config = dict(
    arch='preact_resnet',
    model='rotation predictor',
    dataset='rendered dice on a table',
    train_examples=145000,
    image_size=64,
    crop_scale_min=0.8,
    horizontal_flip=True,
    color_jitter=0.2,
    norm='batchnorm',
    activation='relu',
    depths=[5, 5, 5],
    kernel_size=3,
    stem='deep',
    avg_pool_shortcut=True,
    widths=[80, 128, 240],
    init='small_normal',
    residual_init='none',
    optimizer='soap',
    beta2=0.99,
    lr=0.003,
    beta1=0.95,
    shampoo_beta=0.99,
    eps=1e-08,
    precondition_frequency=50,
    max_precond_dim=1536,
    merge_dims=False,
    one_sided=False,
    adamw_lr_other_params=0.0018,
    grad_clip=0.5,
    steps=28000,
    batch_size=192,
    epochs=37.1,
    lr_schedule='wsd',
    decay_fraction=0.4,
    final_lr_fraction=0,
    warmup_steps=560,
    weight_decay=0.08,
    adamw_weight_decay_other_params=0,
)
Rows from block 10, named by matrix and row number. Rows with one number belong to one channel. Each number is 128 + 32 x the weight over its row's rms, rounded and kept within 0 to 255. All counts start at 0. Numbers have three digits each. After the name is the row's rms in percent of the matrix's.
# convs0: first 3x3 conv, stride 2 (model.blocks.10.convs.0.weight, 240x128x3x3), inputs 76-94, a 3x3 kernel for each
# convs1: second 3x3 conv (model.blocks.10.convs.1.weight, 240x240x3x3, transposed), outputs 76-94, a 3x3 kernel for each
convs0.0 120:113156154156134134163124136174103072140119166048087190170158134127137163119113159117139168122102129113123115137123142162133129126063172152160138117203172143209184154109163112131159113146152207171145169205157194196174093193110090113082100141115166063146096140104135063138190089108101196136142148153098122125212096115075148150098092165140076081137114097148057157102131120119116118093166097141084149148073120070089161139065124107106115136148106110135137108127141151111141120146106153124146116129122083147099077162079
convs0.1 118:064116111112146143166203095095205093118065191176127112192183058047158125130099120138113153096094066134135126126098143148105101072046206145122139145143094148096140143134134098130158126121152145086126135138140122163075180167137130121086182102138145109167115157170133167160119132135083156159113085208096151141159107203090128124073116151084160082135161121122139124126112166137149094147114135156119142093116150130154118136119143067099197139126117110131128143129132073149103152080124076135163132124198117105128150075133
convs0.2 049:136071139115117158161172143108112107142231084111175133091086104127143078166128134114128099141171111131150093128086175134128108148114133129086111060113133119127153099025157148146103171147127194148068128214096106113154123176157122096255083128107136157110142150140097144099051095121079088095146128170076064194136108121145121111194096159163115141120144145125138101136163132123127090111107122081091151085135122114032118120137150158170104130105133143156133112112116087103100140134151131118117090160107160111106109088157
convs0.3 099:126124144114160151074169122130103195117128191143120123118098133128138125172138110139121134135120091144155128126083134074124162124149141180180098154151105162173146137152099083095113130147137146141119113190174131081144160184187099115131128190084125129132181119230119116132081192112187155080197098136174156122099162118124119094153120173154171142128131169107130133162124120151120149113118118114124096121107175176140171159132101054127068139114112136129128132117148123096140123140128169136107074147104116116116129123153
convs0.4 099:079097117140139159090159091142084160176156184114115128160137156192105163089178119124136170113091159118165095150175197123079128113166153144109131136099125174157145127150105147117178131220125088113107116138103175178095132157110097141051190169126133075102110126148133163158061135150110142097095152087131171102120201162131128091187178116122099106148100151112093101082193083105138153155118096084141173093143154126141076083101113122103133135125146106131132117100114148154113115106194113168108127158152125196132172145142
convs0.5 102:060127091111090141101128171155195019108242000151203114073115088134209142068158129117151127091138092115155136103130147117135125115108086124108155143146099137084070132187125082121148119168154167074108094071078099177130100147108104098122166082082155127120126128175123182081119095113134108148085119151126151135043124096160147118164106142172101123145110148154112116134116115134116136082139197107158128060115127115111118127111107162121131133143110128138147124122117150137124104171118112202135118139139123130124119133099
convs0.6 101:118183124128140130119148101145113142135047142123146108130180177161151166152165098069134107136098092108127089111097159073161104159141086153153170133116187106104159099084124123174116150162090094090127129138150137132115102148144123138128122098078092137133100126126105146153148138164116106158140105113117184133068125189160073049125099090127159059094116153123092101093085137148139116143137126170128155113137121130125092119101100023091072122105150137116123134122145175088147146154168152145109117137131121157131113103184
convs0.7 099:084111151083141132140169097000202145083104096188132104189194112144130136174089110102115122105140142161173120143131087140145118195155116109134157159151123077119131143094129149128140135126131163187184235102112089066146102146098115081120110089126145149086075087149087143139115083100163150078092156121141076094153156181186174095104129127087147153120176152147150112125138091112135157076038153146086091178139090060163164053115143153071135149124130140127114118132121157107095149142106143180119086104106141148138130151102
convs0.8 102:198126126113105142114167143093091180055097109217135127114128106189148148137131185149139104115179162167138127131191133127144131156093119165155122088104115137175147142089132192111116114179128084099148095113077091121131124107117133110148116166132115147113103170137098143114132104127103156130096109142132123139156183184120120100069135092125155118113130099148148082114107124206162106149059149120152124210165112140154159191161104116135109116150136143115111128130121136166163177154150092156136148186150138124153156083116
convs0.9 115:139133107167150134178099124042104117170115118103110098153114163149044136139091099152098126153156086085115184128099106072114174142142130141118071064081129131120116162141188150106105117152089157131138137161195154111111092083149162146120150187117120084079126100100145127157123135086128155170151114146124156096116116138053168095129184130096087182122100132154157081125139096160125102130143075151170152166133125116142155172134095130226152143126143132108147112138158151179100114099157089120107165158112168105123054128120
convs0.10 092:131161149095119163170071131097187099184109125106155090160107133162191188115056169117139127093139092138094111103166159106060138170130183158149146127102103107141100159101147156160142139162118161147146160130063150155090090100134145144182100154111071117100072129111129114130151095114161181114149090099115154147205104115119113120117073118054109137151144106128188167122166126115138149119105119129152160183126114088086106171160155162116090129133139133133137129114120140122118134162133108100128117141163135089110173166109
convs0.11 112:165139067167189096110158159143102120075122147096155100135088112163090110165208130110089100142090113118142135144147160146120084132174142147145138130174095164133111117091155155128090101102121131179148091154159087135176190173170173229097064231169079106139128087081171157100146170115076172165105111111053183191115127176085146127117125091133128133115121098109146092081145122138133151120163110122103116140114174092102134125089133157135078143112106143144128113137142176117121155105160061125146133106177160178110134150122
convs0.12 102:192235074143184090126150219138133161134118179128138093126143147109153132148100117215115125113118116090066143111109175085104157102163144066137085126122102107149144136125162193096158116117127107112106076100160126117137149168242156163175159176164120057130158075061120143149121143120109217068085093193154170183173164150045121157095130177144087144116132142091141153143089079086065132125105158138097150144106147131098106133088115114115097112140117124129105120145135110172132119117138141094126132135173128132124125150134
convs0.13 106:129090162148120140141152159131123105152134107127105130171156096104068145137054134151134120144144116093125184125122130123179196148100139135148177167188157125140088116140067133154127154055155138124165087106085127117127092148131092100163112108148172149058128165174083163082125140064151155114092132155153058207051119206144166125131141122157131099085122117108093106128107184146162141155184155146129109068095132094158157173135112151171126130123127121124122141123130121167129121062167192147129115141124168097093124187091
convs0.14 114:179134111134158130138122172155082171097146051078117124121177089159211111154151105134089079147176142142149097123138071106121086110058099142111083139158080139150109175142098072148148189139100091139101155168152059142101076160137163130168113135091162114156116101121137145100166114161159146114124144154154132095116191147131088182121182170155085180106147104107106152084071099104161132158148151143090102135064143136132060163084135095130121143124161143134125098110134138211104163078154151121153144106131138149184124108096
convs0.15 109:115130130105140150168178100100170161127157067150152145160106093175143074132108074105140128125161160149094108149079033141107089115153170120148132061155135130115168127153138105099157089077104161137158145170142108144150155156092147128125070104112145104107168097110093176123064207177091098174166098159196078153099204148085157106158118117133058108124098182130123112136111112119118145147170127153142056094116126142133145097152126112158144143143131097135132127117150150074095186110127100161126144082120107156090105114151
convs0.16 100:103136161111129126111148149107177163150066201081087100030135175166114094129131145126121106168130135144128130101121151135074173109119127139171149092157166131140140126170128136153098185120175222248192157156098113057135167176109089124140117121154071149018129132121117104165098076191116121056167121069149157123126067126091178098099149136048130184105106114111106091142140060103115119092138074123159174184151109096041096124088097135103117143148118138129124139125106157137110172151073144120100128167165149126108118154180
convs0.17 109:140127129139124096109191132108070130067151113118105108147121094161184095116102078136098108090155156139078123099124110150138155160135110083115139121117112132117099110124117127135189101163176096113161134130087092143181166071143168079078131100165184128080089206170112125057092127112078217165105127139142125106075111163151156134123133098127131158121199194118084164080113110133167138137093105113127141097065147114158157111126191196125177116124132128113118133117153128101143099146150120080118115078113117078140116171166
convs0.18 107:144095119104070213091172160119101134121072065150093137057161123113094137112137098111147165123112196106157164142110116096049158101082045131056044148067153106096048126174165124173129104186177085124119173096083160150157140092161121158159125086121098139158105137116121145107152144103165142127141075169126102115070087086139130186147099166141169086123145121200187182219193152139148163148116202120077162128134126143169159071082097183051140157110131138130138152156107185149146132067121130146130103107158083120099153115141
convs0.19 116:132117142126060125079155138141097168104150097112101145144065185106111111166084119112108111097090173175116087157096143174111088096099105143080228108162123108119045117126095077080129130187205111127157107120137104116151181090102157034094222157108123108140132091122159104116147185120167156084133156104197140099163193098137145175195147166093156163161120118115110155116147161130114122120116128086063161120161121116117128120136123119120184137103167110105140120114153144074123105156128200173115137099159103131161151090158
convs0.20 113:161146150157116157191167110187144078158086177177166131162156159116130119110137117151187085095132141113112090150149130160080104085116142134194080131104101108120101110154133123163131089213123165116111130134107120163170145113095125122096132180134141107118130137133186000128127172159173074119124167193121126133089150112112098118094124100159117166127154180077122175149083149148116090155123082099194091133132092142158102054125078041135098157152160113145116118130130157173062130156118113056134164085097102155181119077171
convs0.21 105:140061095088094066143117090135148127127100013076174187158087160131202166155149127124110139139058096119069077109120131082091200121132128134104108142134139135144138119146113118169139078151111101133148135103088090082108168102053198139117125139139195119179159136103094114118140102112126140113116153191102111118136078084142128101137169113110086132137133179163099066102154155119136166136082159128162084185188140093086188180105125116128121157134142118102147119107120107126120124142079106096154149147135113107150133168155
convs0.22 088:139127116203083162159074126127137125146166146121164089116215147134142169110095130124156111141127125129137155055166140095098130165130135164129134159094123119110121117136135073129140084091100107139133100110098126077074077094153177099086113191141153101120105224143109132100090125104146137093119080147189176098140078131064101115126070106087137104110084121167087073160091082130115126138103162139164094147102095165111142145150136136106116119130114130133126140136163093113110163109120122118135174112108104107171143120132
convs0.23 097:122121174147146119118108142109134139090130174125076150135176165074082117076112082157130137082151132115107130119115101142136128142157113142094140137110161082137136078100128199182155116208158166129142129123149088102171046188095096128144077073117180150095130166099151179131127134148117083153115070124151096155143134112084088125097143157138054155130206115106125124074146113110111151146131061182057170132130130122151216214079172209159098149134141135101109121133139149120161106155175133109101135162097120089117157117187
convs0.24 115:147117093165124074193142107103087155201143152089171117093096125098135154100189128148160093130103102167099125135111143139162121150116119167181131137084131137112177171145087089079129077125184149151132138111066086148108190075064158151098129175203185103086132140148116100195163158123169150145051162129124167145155226094050125164075131176128072112129105067161127128169205120179127131144117115178127093139179137107154057097144150106100141138129113123105127127132135141170097144143130120098129061098136104095132129143156
convs0.25 094:137112124096118124083128115180135133174110116165104091132080154157132088128135142104128138128110145112074139098161175102146077171142144112174160181158134087155161175096112114139096120144114152211083129030168153178088110125163114110138113076081097119096029121134170133163091171112112099136148099069135103118127125074083177155176143120101091129184137070151077117142110145100147078059124132091145168134130148113145135166154123084161085119122165145127124142114152192112111080150173145164144165110165115135110107123123
convs0.26 114:073132160230107141103083150087144110091154092124162156131181097157142199145169110068123134106117067150122148131153083181099135099094176099106115150115097134141119171187127116133128054067139119143119065119127150119147138132108072125160151170119060095056075150128219179203132141113123106171155206106130108109122120146080211153127114142122092191198110220122163199109135086114060101097121073130128124093178202091082157212186135160172147124160137124146153126134111124120167161140139140137122142130129132098107073135099
convs0.27 029:103096120110107149112213145132129147105122050180083185091062182143180075145157127156183127107132140121139175139116131160084191097158152138123160121062083118075119103120091146085106146091135093087186122127175110081082139110151106105144192123165099173099109081188102041081090109099148137129125191185072077113085132149059201118118066152125051137120110093061106120141113107104118144142148069139114144101114136167079063092103087119200104123157104173121094117128112057132129142156150184146130126123068146149099138158119
convs0.28 106:122122128126083133160146154129120139127188104106156148091135120164162147088199156125144126132138150136121141129145136144161138172123168169129149122117121129141151144216145128161129118113141211141181156096054067055076117088086164084095117168167193132105055071125079132142158115096076173153112115146149183134136146167085064192131115162143148140170091131127129158148109108130107055061098145073144106138107137065046137107128093047147200133121127137100110140135118109184114138134131082147176117143142126146142139095159
convs0.29 094:106128088131078098145138126117156140143088075116113162143108101160183233150139152130038139138101149163179138157113116170098175095165134110114137071103091142154104121186126074155202145153082110116177153085082152195133127153146095086163198135115162115144101123091111108150126129111166175135123109127152133125114141126125141108142146098127124116193189170172108173170201176150184187098132133158119107181150157134168110160211088132139116123128133101137137142120125146119153093143092151168129109150076105115094056154093
convs0.30 103:095105171160092151105167114142069145156103128217105166162081101103074143107085145177184077158084165157173105147060122092106135147168115142109145105138184116186114097132133198130066077120170139104097156166122116117151175140132146091118169114058080111125134145117090131100132152099124206105085101204178090110118196093164136129109180107120180204160131156110174169091053170124130168185117113134136103184136060094117170123085090123124086086111097141130110128148136102059123136089150121103116139155074142123163136094125
convs0.31 099:185084111140143166119109137178106084088162178120113127159181155158134161131153117140116098131142110118128130177118121107095144108165100117155192150158146144167119134095138114153133160162136098072105119101142101127149152140164136169183067132105157080100079195143118132124188143129110172165116098137179208088139079163109101163168123129144137080094096150130133134164114113125138096201183154161191133158088114123107104163167124083121151174146134124116106124129116186124123130131125091111098153105132122162112111114133
convs0.32 101:169087121164163161096040136156134130101137107084108124125121094207203120142217170117139167159167171146117173136122125171122138058145128088047030045152075223157094131142133149169108099195178121137118117122151121174118123126165115156113139172158172105140081149059106124155136127092104149083112102156142105109125115147068117156136048085203073122110153130168185162147161210109098098138122159135114146081175176075127149165170140133195172127152133103144138120146146115126112140141133116106115115136136173143093162094145
convs0.33 102:144150137118136115133124082201092183095127144116068126160119126182195156088155132164131155123185124154130198136112181126154124153098115162106056091093083132148145166070142110152062136137125173139114092096147166130122123188162141129177152090102110121191135133086065109111126128139064114155163094100095107177112098144132067143094139096150100113167210128119135165205151103164156205173167105157208082173153213105053120085113103157113128118140130100145134107135117155142141092110128107143125182137139158136145111163126
convs0.34 020:086077144083174124140121155120206109112095098165131127062132127088087114131093151173151085153170099132096145070103156172166100150136132104147157164144126098149079129099119083122144098191129141113112138111135040139152173180129139134071059113109111164137202082095090068134079156206087040169129076109077126158100200118138082150205092111124153075088144119085127085072109109143110085126109101125053149129167106118103149084109126109137166123130154153120118109136123143152122091136115083144142094099123065118125136144135
convs0.35 120:134166110148119120045103182123127084164122170125104119171128148156174070117145100122130133112115087154146219144126087107144095146166115094145109085115095165170125128076133196193153077077119133094132158088057091089130136106123129106152131122095135115113130124175115181135132114143176084108119086210139146153099071137142100132121114139131106207120144134095114137087113175109121153116143136126169176142110172140171148136113162097116123126111133136127122134113083172144080127140156148159059084073076131045073048172156
convs0.36 110:164085077176165078142090124159170120130113247151091101134137143161135135121092090115123080127143139102098104003179110107152154063117124084159104163119136133131145059098135153112069092162130144134119103159160164104098197119147167082155141118156105133172171170060156163158101164175116221122138100088088118091085163153150107129146208150160129116081149164122135143107175114131122150176136136087104136103161093182154082144160235088097130102117107156130125117147145132151063108082116122117146150075168129073146115178127
convs0.37 108:157123058178178124167155155130145120101092130130176130140178140109088112159125128143115153134121066114097045167151166212162150147046077113104154124101094179127120139186111098131123142164104160097156190050102108091151103098131174078177218179095101109079119188070153130213118140154146131112122131058135105171183149115072095135119181106140075151175128128127097112128119149124099139128118094147115177159096181161103112120095160127056148118152116110130116137113107082130130103153096103129147209067087182123180173174137
convs0.38 121:129124126198102121130064122082076172167171147142141117178125126162133149107102148149144119147160172125099122133176100170098111161117123141119163160159147105138195150110129102122133125126165136148174085104157135095140115149102092108152100133104143133137107143099060206147098143095170159122127126135115097144117145143043180160090132125098145128150124159180125146140139109134124148099168064178099091134050105149112089111141182106146153153126146140151114120127137073160133107079158097088090118139137157111109116104091
convs1.0 114:084128101143179182149134148180161151108154068103038190139129240105117096124119113134151118174098131145161113137101124108108132120138148075143143140169096148101169098150157098104101127120165126117145131163139114078172182146106150101148142167193092106095146127134141144079088107139117194151125140077094121138154101160092121156102158094129186138181159164136100130120134168173118110096133110117159140150138111160201164128149147146153102145142169130145147127092145169130108105124154130179142103142166133122118136112100
convs1.1 114:077097172116163172097167124146101130069171083137131127134142115111102101101150129123171155123165161089152089105143163177119119141122123145170169137148100155092076124141111156154153130099121107098145160114130142097091130159079096157133174102097121113123186079056136091094133155144118097117085133137066108149109118167129122156195098105150112147149149083101219086157074161166134119147163053090102147201123092137129089135097115089108155124173128113114161081118157096147141088118203123107157066214148150111121152050202
convs1.2 040:107193102109079125100143134129116134148089169130112133178053083155112060163133140108122068081117105097104077081135141169113100126074096112080131132153066113138080133120054096085191175155076110133121119125150133214074091138088117130146191123139143137160146115206119105063162148143143143121130165095134165128135105201163083127149138148147219146150196113109097136158109065187184181133066132089153105117085118091090095074075132125103101101143121137068143124120101162100124115121114121171104133103174093113097154104168
convs1.3 104:087113117146116171137117172101115136206131090038177099118079172153128174114141157198135148108137156134155109114126115111170130122159094123141101167083121093134104093170150186115089116142147121139157198164136149125119148127130101098155097136090133050128096115095128106166112133171124141125132191130099111146102104062139146157137123180113173154155126135154119068065090093156139106143090104098099185144091130088092185074149158084113135113099126109143118181146132117129090122130130123151140135123136130063106146125142
convs1.4 107:145114131112209085111070106160117116133106117133109116112142104185114176173146073122093105133119148084112132098137120129135132154160129106082130048114096160148154099151093088077133106142110076169112118142120148065100118102144172154128131144122158117137195039146127128158180121097113075151091159100106113118102116131125083149062149124084090120144088083142128151077173153119126143095119084192135115127100173095103097140116129124124167129142152110121151105082163105152126122151098118139145094140198119092149122089137
convs1.5 098:155174125160113099126084122131097143102165078088149131104185151131164078104115100101101157160124101093150098103161143072141148177131156148134144133115097103155124132150096083147142084086144146165089091180146134101185086172132169197109211130104149104203129126097069132137100150161104059122192160123144134165139138125114118109119092180142099091162065120177184077086156061132077146190119125147137121104142141085125139073203180225145080135171168154134109156164209106110176130126176154140167081232127086120125107159073
convs1.6 111:122201176160120131106101097094081151099087108100151156164088136102151122071134130161122135184125172101160125198038122116143169123186145141114121137105176096171133135111163064142145116097152116128207116086148155105113107112152130169164075199190116176109153062149090141095111175135082039165178145076142129064092135171120130108174156130121188133100155073070169108198110112125141148136092129121181141147111164136102123140080135129130162156202139120145125108115097090097108116069124073119115138147112113131156113177114
convs1.7 100:164136122114093078132131135121146108142217091174078086158096105159070132157095137188149109111132201158092130138173163102120155014110178160141142084114177060144150095127120125042171161095126112149125165173147131190097101150163112088120088155141172158119157142117143070155109133118149144094112105090152139077110131138085141097133095124061109159107125116149157157081135149137130089091160152146135091162132123081156191097151133150097117124104133102146120092162151066198116143095124143121107084144082159092190128123136
convs1.8 109:148219197178123123125093108157134127085102226068173110125116058129093110159114120120106122100200122124145196172097103206084170155152101133147159183099125110155087183104054130100099116122085108142163186065145136118146116143146150078142129175149138152134150113123145116095094172154076089119201103118122132173120094169148125109081143121141115119159119105137042158105155099093108124107098089132103147093107134113116116116177113150147168101172167138177106120135084106119112120117168101104100116084115153141100122124143
convs1.9 107:079112090201143131125154115128218116141125130090073183142135118149125117126134084113118073129119128106141156136111131165096144158112112184135154144103130118153140122097088099152114147093163127057110107167093219115127174114144190127123145078139147158146159145145139137168208173088158165141132129163108109142128113123132120167073132144081153130205174184164115163166144069100117131155109121128166116138126101109127116174100144078185078094093107117094122116155151099170153103163056110146131164125142105102126134147076
convs1.10 101:135119120091121103096154128146144106129118132046133186136163099143168120137105100185093124171180100189131120150094150187107133174010150148063115160093157130136118141147086149159163141117122097145077091187134122118179091158181108098112100140143147090108106140130154133126139121137057131125095076163114112140092100091126145125162136092124096111054133127168121090132116182101122116201117126140149116139087136063237191074181112178090102138142156119117107141076120127141150110167142111100139110097142169058140125145162
convs1.11 114:158125145166124100123062157080119087109119139128203130093122128103142136148123143196085106130097157134130157114151108097172124153179103192060077151112093118107091129165160175146098147127183103168121154158141117097129132064140148129107149090130192150168209138149129085144125092124126117074112140189120163094138118144157128103098108084157129083108109148231220067038178182045026234152099099112140206137109132147106128131118137143088178191103132120139075144141136104104149113137082112033172144241178146169249092189165
convs1.12 104:164146131156129133082083129141095179162145115093128106115133134118144114130141107137113076129134168128147176122097139102104108166115106185122125129068128088104103065108070135138094136154147147144183084126139161077117061096146156166091186093117174111153142122110117108087111118124125125155137164058097097100138146126170150088117165127073143099123106164149249016112132190116152196134116098083119158114055144121165179118133118200106096125104120128113127181077168143106098078160170133227128161255078118185194111198109
convs1.13 105:126160154173109143123106100143157134033143105175127127137133138203094131114132147131174135137103146114077149084140134126105207084081182074098100069117122187158101130159114154150118137074193076149142088137099045139103170125134053126136093112061143095146145162187130114161112069108119137097173177129134128154114153135139103103163112127089180155107127101111106146112158136145090092095137148128076155166151157187103089083112132091147114148149161106139191149136095104134097107123156113143159121106147084182068181092142
convs1.14 114:140163141144117096117101111151129139177169162139134099115099106129088119127106148129138123183145147140123191142099163153112117108121165172114143127154147116115140195093170093059144147117180180102182139121151107140155162096130130164199132125103141082103116162130116120124114143087187076120104136142102084140123107154085107103170140157106112134189186128143139112078166073155087196129127124132106160149174098146098113156097086088115146098119129127133149126113132081115100098177113099153112174173139119162207103133106
convs1.15 113:156158092182193150137127162184126112157130179147089106135120093111100159129145148119141168133128162174152093146114093109150107112054079159133104170069085070209122125111131157115155119146144164115119129164131083114190166080164156073142158060168159148103161067104150097145113162136145175133131129103139139086181111089135154128114109153100134119120120118139180144086070205154113160161134112088152123206118033133096155137098087163135120150101142167096155149170094156129170123117149112156098086200144118125176142109206
convs1.16 101:123170159114109164160175179068163187188123180173162148162131113155134199078096116173119091099072119162133115101128086116127176090122116168145145123182132104163113143095075092105101136109136167142131127164146118122124139147132155119162129109163152113117093124121166147119138119144133074043133126184152042120058100114135106095108156139065185169163136170162142142108129076171094106156112134118098113079154168137103149088132128074159137105113159081164149080181115117092182098112155136153120110091102150145077108123120
convs1.17 109:103156128061109129124140171095141114122122147110144110078138094139182089167134109097140164151178138124180123138101117120093173132181134133108114124110109111141117160111145107089171121080143147143195137128147089148161144100147176060117221113121162138100172145093135085119138176107081173148161142157199117152121119086104180123154153127079115105114159114175104138160109141124087094114167161092124132137158147118101112128112099103131121121128218129144173107129169149069126130182115096158089115098134127099191085077193
convs1.18 096:074156069141140116086106113100089137119090102175140128140105191084128151108159155065163121097090121127089126153122161161161146113148167125174101118165146139198110118102144109113149158125142139174177186116087129107131075139136111130146134141085123103131112112103105082094120191098178094122112127117104115013133190138152117160111146124147120124179154184163114182145137134132180099119106109119084142137161172152080089144108116172149062113119125140143104111125171136151070118131123138111170120068189091103152084128149
convs1.19 118:135096130120154112178098156099118124170089147159156087098071122160117095198091108107101107096153092085120124130131108113095119141121083165228114143125171154088145124135056174109130130101116111101112140200149111149156141142125167129057155168106143110141123123184091155136145129156159112141085140109145119142142144114133116111101141091123081161182113100093105209060100185141076071126088159150056038220107124108147083162127122145155110136106143071083170146174134168128130156115141180130133119159229110121127126105162
convs1.20 114:133111106125185113154118093110178142186127112115141136058199175074108152151122109174085096110138109155131135190115109147159099091097119146108163113148100121112143075129116143110119091102104101126081081163153150138202096173097147120120119134148156130099138124100034121098196101128126181106077095111150117125116171117069152143108093124138110170092103102101111108118075244139143053125166139107113094113117111079146195082174151160163092116067155143149168163138147091173140134128113120145102068159191157083113141105129
convs1.21 107:121105071162089028123125156080100200074132094164080056127120097108151152132194194095126119100086116148138130127105095102140146118099108080103136147151143175139121133120100133153136149111114094100096149154098162140139129102161120092074088100183147094119100138138087059147072088086180228046141130157143133120165088103159147122144142175121067065128064225044121125156087160123157139124087134122130068102164092084124086171153144150105079140131146085091155141142116150157121209177127130140120087101156114109125131108068
convs1.22 093:168155112131115075112099129162139077076067141117115141134109128097144147100123164081123101114127090162156157122106143123102150123129126060071144152085202125152129153125106106157124073060146170097060114156088112127178123090126112148152162123175099127170115093139097126209143128080126095128152103154103124140130155177049166082143127117127150124127134154149174091154132110157137134137120143142152119138092136091144126059160063188125127131119130152167159121195136186097110152066179152100137062165145101141089157098122
convs1.23 092:169117132098112097089114127131117109116159092124165181160153071186149110111093169152150150176116186073140120119146128103161135111149086093123148124162091166119117150149085116091144067126167112126111175150104128120127111103133072145114120079141156090124120115164139134093096120087112185133148058153130133159155132117086147118094129111115151148168117114158124116178112134091181094183143148160121127150104134161110160114130150168154082159126180141138117124131116121118154078107174076117166127168094123147102141085162
convs1.24 120:124169100119096133123152118093154125100130179132083102117132149123117142122121057132167117134120121144095107156097075104142144167181124135143106166108146126161150110099106131142141155124106114070130139141104115140124103148158108200099114105116129127136185118065104173141153088090075125099145116134144138144109201127106114146143173114171132138143138126128255119140004251117130108097242132075109134253092097112170149165136092143092129159132124112145102196174103148137154148153115154134102072198208151134177136162147
convs1.25 097:131117155127143127131116112113111131149122100105072119138131170139097100160143104162106156192216103130102155162085142160024135170043137141135176134130163097090115113147148156194105139163122113114198131100211151080121128183138122075081085093120065082136110136169132206113141131112104127122122142125092107097110103115111166168140154114088166118162150166179130140130161120133143097131194134178127101131130157068160162088155149104084118094094123115118144112125094119156093139206134122136124145057062132155068100161116
convs1.26 107:094085089104075090110082091105094114097132120088099187129154117201136138129160123103127096103136163173146138122133105154112125077135101187086147129104167137161141145104087123166125092196128068162120142117165157129127175135097124094155131154150118154159157099168128099112168173149144146188156086130114098134167121106118174114172152131143124193114175122074091155126038090197162100116104151148134084167181107167109148130161123171127149177098121133116115155150142113144137130142083102077162113074110125156100142125098
convs1.27 025:123128123119169141159124112128144120189169095192049146130111100144126111128140131117174120088139131120095181137161139152118120095188118167162181060117120173126116105152119093110134128074201121122117057154118114093105122176144150172113040111124126121139146160100171118141101140141158108084179145146171196143162143149133135110149153108100131084128135135115153076125185122104120152146158101121099127141099127146116160157093150093128120139186131091090146125123131109135103126134146133170104156078092120107151117111099
convs1.28 106:086119134159151118151146175052185192174157130205144129139094153130139116082089115176144101122099144088153148099147112123170107115136101148141091121183100130106142079072124151130165109175094119127090124098130134129141108130150153142079141134111098114142115109110114143102130127108133078121166177126075182140095146131169122125137114126049124102157122137128212066103120199132103145147159147118119146136085076138046165085121126045120191129081139144089111141123109155080156175147117119117135129104198181077167149140152
convs1.29 091:173094115140130088105064131111135155179101122120177109135109118109130165061149143119157091107117207114115146149116098155139112105071189152169125145139082120098128144194089102107192058133150130110162128090135136116104128079162122124136116167120106132058144133113156119154149149167139118092099077120121175120138137097126128138105147103181121187200095132128155076187130236113149100118172199176143132137149108146150124069160175116094135095178087078155144168137140092076111082122183145132134112129148071075194114175102
convs1.30 111:121172139087125121134118125143152120104133160182118189091164132129132099144129132194121120180190149141175143179114158160091088163189158188164094127145136164109109128077139130092120119204141167115124094104178126057154178106068148108146143154106140136051124135063089056098141114101162142078090172119094081071053131159123157139172080108111139150089147133108131167135051109171097081111106133095112133158178170101135093124166077160154152112120146080076126089093102144109057145126118148149138149092215132111150093154135
convs1.31 097:142116164071156159155135074115128142129121153116124074131118176101120118136126171091112117150129120116138081141115058134151147109128130000107185097124181153188142129085104126130157135141096159065156105112136106105154135142114144143118149080137178183140160144135136149117078119165138146066188155114122160098133132145154091150129111138135140120112150134133139137139134113164102119081132096102096139112132108110140109145135133161111126118158109159143114155115133111139088124149177137180072121141100095112101085151099
convs1.32 096:121137133187129114122170125133074108075156131109137149181147127162156073123091120165129107097119124068088123141094129136101101136183096142144129236157135130125147156159141119130113169137083123093135177130132150129127129177189122170130167163085150103098102144165125150155124118153099140121130130121101164094147101111137125124105130221140191159106136121175135060154193151103148212138135096115142155124152115158153079140176100101159140123093072139120147140138134122144092132112134146111111082145156115150179129080159
convs1.33 099:147135168178124114130164109143108183156120120128224106122128173170137083121076118087127158140135107119177152110126082136124148069145131122113153128090128132096136139068140144126074104071103122072169142112127092179141084142085186124117131131150170081205211144113122122091173131124106119106117128133102106154158124124127186126164139132059103126107176171196105050149204159125183247178144111184151163174123128110142116152088113130170137125049110133159140205117088097140116116166083130203157105183055127102151105046175
convs1.34 017:126163175124141117154107134139151092078115113161106167120073059171136120144098111098145141085152140093116092128106107206100157090101167131152119089078129137123150155155114084088223137099144094126128137128063124108209096152126147055136106158119139153150094162127152108150111079146103025140146210132156146157107150147149090140147076203085144098134101109157092164126123096083180090130106161119135077136099130107109117103057117109103144148141157127115123088125108123155122151189123131122081115215128129204131090169107
convs1.35 118:115066099134144158098137121157139154120121144139145072126121072174161098158085131124138090089177116153132120099133091145091074122120114097095097115149084109189201152152106111091141089119159130097157072127167154077125112067107177090121115122140140123109159140127135112079125111072143143172100132117112119160134105162132141114138160117150145124151173149097134100113101143130123080089091146114201109143072127220160124139128157147100113128129089159092125151104112147119162124113147143150142145147000157137122149131095
convs1.36 111:102127089175128138100116207141153144120089097093073125135143107110120143135074111127114174087175117124114142099166147150130114132111120153142133096073155080074108116090128109138143140126162160129138152104137129096125152150112148099123142149137142154110153129101136095109114113135172162089079175117129102101105080131136127131142096175106198141070156095154153067115102137166090162091128145106086134137094133060107171084129145110082108128114127104175135114078143120152133166129132079176150134186111117091133102086117
convs1.37 105:118065190121097191200105075100143102142200077131102116139101119093093098126155139115157129045163102120102129073162078101147132112098156131189123118091088085090139080081068125137127128144141103105122037118124167094138106182173133098177093126154115139158131131154158178106209192133111151041135072202150081188198135103111113149161141137067127129100157081106114133090134146121142099127160061123086206124083148141167100136107147137125112140161131149101125126103094162206165082158127118148138126116100119091067123125064
convs1.38 118:131143116113112136105157113114122073149089054107154198150127139119162123115122101125106110168079118141146089183104126142100107066146096122134110146139153143136184047110117140152131190158134107144110143157085102188148118144077106169127127145167164097174055099153096119120148152134160130162113102099080124116108138124150135113128141041070118113172215151150063190106151051162111115134113106112155074170083164121161110172098072117150136193125096125173182165137122076130113141082119124042144102104079129095118131159142